config.toml
encoder_activation = "elu"
encoder_growth_rate = 32
fusion_encoder_width = 256
fusion_encoder_layers = 8
grad_clip = 5.0
steps = 10800
Rows from block 4 of the image encoder of a small model that answers yes/no questions on an image's attributes, named by matrix and row number. Rows with one number belong to one channel. Each number is 200 + 30 x the weight over its row's rms, rounded and kept within 0 to 999. All counts start at 0.
After each channel's rows are labels from the 100 images, of 14848, where the channel reaches its highest value: "peak on" is the class under the peak. Only what is clearly more common there than usual is listed. The data: rosettes with rotational symmetry. In brackets: how many of the 100.
# conv1: bottleneck pointwise conv (encoder.blocks.5.conv1.weight, 128x80x1x1), inputs 0-79
# conv2: growth 3x3 conv (encoder.blocks.5.conv2.weight, 32x128x3x3, transposed, each kernel summed), outputs 0-31

conv1.18,167,230,177,199,202,197,229,234,176,177,120,198,227,184,192,256,198,203,179,191,178,218,191,173,169,205,189,212,133,193,250,160,186,201,154,213,202,212,137,178,239,270,241,236,169,189,187,164,240,160,175,224,183,186,196,193,156,205,174,177,189,171,199,122,191,147,173,178,202,181,182,192,240,213,181,174,191,229,174,181
conv2.18,231,158,188,221,271,171,163,168,210,180,210,226,191,196,175,145,164,241,204,166,151,207,168,237,160,202,186,194,172,205,222,194
peak on: backdrop (100)

conv1.72,174,203,200,217,236,187,172,196,195,168,142,213,221,194,147,135,221,213,211,183,218,199,224,202,171,138,219,187,189,141,220,151,200,184,199,191,143,209,183,137,190,263,184,225,210,211,172,173,206,202,124,215,179,199,232,203,183,231,150,150,167,223,252,149,200,190,225,180,239,179,190,224,162,174,226,218,197,230,197,191
conv2.72,195,168,171,206,173,240,185,180,203,165,207,241,176,201,183,173,230,238,224,149,154,183,165,242,176,151,181,186,204,257,237,179
peak on: backdrop (94)

conv1.16,200,203,180,161,212,246,205,236,211,176,236,181,226,172,195,176,228,173,148,258,219,186,223,155,197,164,220,165,260,205,216,225,219,245,187,168,219,175,204,191,184,150,192,240,201,237,188,178,243,222,178,199,250,178,195,218,185,195,172,208,172,277,235,218,185,190,231,217,292,213,167,180,179,211,240,220,185,209,198,151
conv2.16,259,198,195,169,144,203,236,216,182,220,168,202,204,179,226,194,218,238,215,220,233,159,229,198,242,210,180,194,174,277,225,232
peak on: backdrop (100)

conv1.119,202,172,191,195,229,196,210,170,195,180,203,179,213,177,241,224,149,237,160,215,201,189,227,160,182,192,263,182,213,205,182,216,171,178,216,182,251,251,232,260,182,138,202,262,189,178,151,157,253,186,224,184,203,243,206,164,167,235,229,178,180,236,207,189,247,238,260,193,187,223,210,155,150,185,186,214,178,211,176,216
conv2.119,146,177,187,170,155,230,205,167,187,198,233,153,263,251,197,195,184,168,221,198,168,179,194,184,219,210,152,239,205,208,194,250
peak on: backdrop (98)

conv1.123,164,224,180,182,211,202,200,203,192,180,137,222,198,193,155,175,201,189,145,198,201,192,187,183,146,145,244,191,169,188,240,170,193,198,161,205,168,215,144,164,225,278,232,227,198,190,162,158,235,188,141,218,188,175,223,209,157,209,171,150,174,191,241,119,194,166,220,189,235,174,180,212,192,189,202,208,177,216,184,168
conv2.123,210,160,191,207,194,210,177,156,175,158,202,256,198,193,195,164,182,253,196,171,132,195,152,252,181,197,213,182,195,244,230,206
peak on: backdrop (99)

conv1.60,156,235,187,159,168,209,217,227,170,211,170,256,210,194,198,228,204,161,179,205,152,206,189,178,168,212,227,200,164,246,243,178,229,237,146,189,240,197,166,238,225,242,222,216,186,188,182,142,234,148,185,240,209,194,189,195,152,210,164,162,205,228,179,152,195,167,213,214,244,171,178,187,174,233,177,164,149,195,143,172
conv2.60,211,173,180,194,190,183,181,174,201,185,213,254,197,183,181,186,164,207,207,205,130,192,168,241,181,250,211,177,230,271,245,237
peak on: backdrop (97)

conv1.0,179,225,196,173,184,197,190,230,174,202,155,219,197,175,173,227,174,156,205,206,133,210,184,221,177,188,232,203,121,241,217,152,217,172,139,222,210,232,146,235,245,285,192,230,171,215,155,190,218,141,185,198,193,163,190,203,170,213,171,174,209,215,184,151,211,206,200,216,194,158,168,199,170,212,163,179,190,208,153,201
conv2.0,180,126,172,192,270,211,185,171,199,176,233,209,216,194,154,150,178,190,193,194,163,221,173,257,189,198,183,174,178,222,226,209
peak on: backdrop (98)

conv1.56,228,178,211,211,246,160,203,191,202,220,203,192,157,181,250,190,214,194,211,163,209,209,223,173,208,172,200,162,161,156,151,191,193,146,225,155,225,240,238,234,121,206,171,214,192,237,194,247,194,203,220,151,210,222,173,147,241,203,216,174,185,169,227,206,172,242,212,136,146,183,223,212,169,145,177,203,209,170,214,217
conv2.56,165,137,153,206,226,232,210,209,199,196,246,175,219,241,184,144,222,175,186,199,213,213,182,168,226,159,166,219,169,165,172,237
peak on: backdrop (85)

conv1.12,211,176,200,208,213,170,207,186,200,216,176,192,150,223,202,172,181,182,223,138,196,215,198,182,200,171,178,201,169,166,136,179,179,140,194,174,173,227,188,229,144,209,155,202,213,208,210,227,166,207,228,191,170,247,162,204,236,146,228,172,191,109,177,205,172,222,198,136,140,176,222,222,166,150,151,206,211,184,208,200
conv2.12,197,127,161,206,224,179,202,175,184,161,264,216,209,237,194,177,218,202,196,193,207,239,211,201,222,180,159,186,151,169,137,195
peak on: rosette (96)

conv1.64,157,262,211,178,169,240,237,238,156,185,182,225,248,179,199,241,189,238,202,192,193,238,203,155,175,225,215,188,173,221,252,205,224,207,204,184,225,161,191,223,230,195,242,186,214,200,186,167,232,202,176,209,223,193,161,206,136,179,179,156,208,272,215,181,164,161,193,215,257,180,185,142,210,255,210,176,177,229,159,186
conv2.64,241,213,183,191,201,168,195,183,238,225,225,213,173,179,190,195,221,218,267,172,162,173,174,194,190,272,191,214,222,276,222,204
peak on: backdrop (84)

conv1.78,229,161,199,223,171,168,169,211,210,217,183,209,228,228,193,158,278,167,212,134,187,211,218,218,213,197,177,196,248,185,191,190,193,209,186,138,167,161,224,167,159,202,218,218,173,228,238,227,138,133,202,257,182,158,214,187,240,188,179,239,190,153,215,209,146,198,178,173,195,242,196,199,211,180,197,240,231,213,244,188
conv2.78,280,218,192,192,214,223,169,241,202,230,175,246,177,185,192,212,238,219,215,205,239,188,225,203,190,197,271,153,197,177,207,241
peak on: rosette (70)

conv1.34,178,242,188,161,181,216,216,230,175,198,217,256,210,185,190,222,214,151,175,218,160,213,197,181,182,205,246,185,191,237,246,185,233,265,163,173,249,178,177,235,215,220,244,224,196,199,205,159,239,148,189,241,227,188,208,203,169,217,163,186,209,263,195,185,217,167,228,215,265,184,170,194,167,240,207,185,147,200,151,153
conv2.34,215,203,208,190,174,190,202,199,188,223,197,247,201,194,217,215,182,210,188,217,151,184,167,228,208,243,255,183,232,289,248,248
peak on: backdrop (100)

conv1.103,193,225,204,163,199,204,186,193,190,178,155,233,186,184,161,197,181,166,169,210,181,187,178,194,185,162,278,186,146,236,224,189,219,204,155,211,209,210,159,202,245,279,219,257,200,199,147,157,238,160,183,201,188,147,207,202,158,213,174,166,176,235,234,145,225,201,232,216,229,177,164,202,168,218,195,205,162,217,169,160
conv2.103,187,137,179,195,184,232,194,163,171,200,222,239,226,192,188,191,185,226,199,203,142,198,147,257,215,214,229,182,204,254,244,231
peak on: backdrop (91)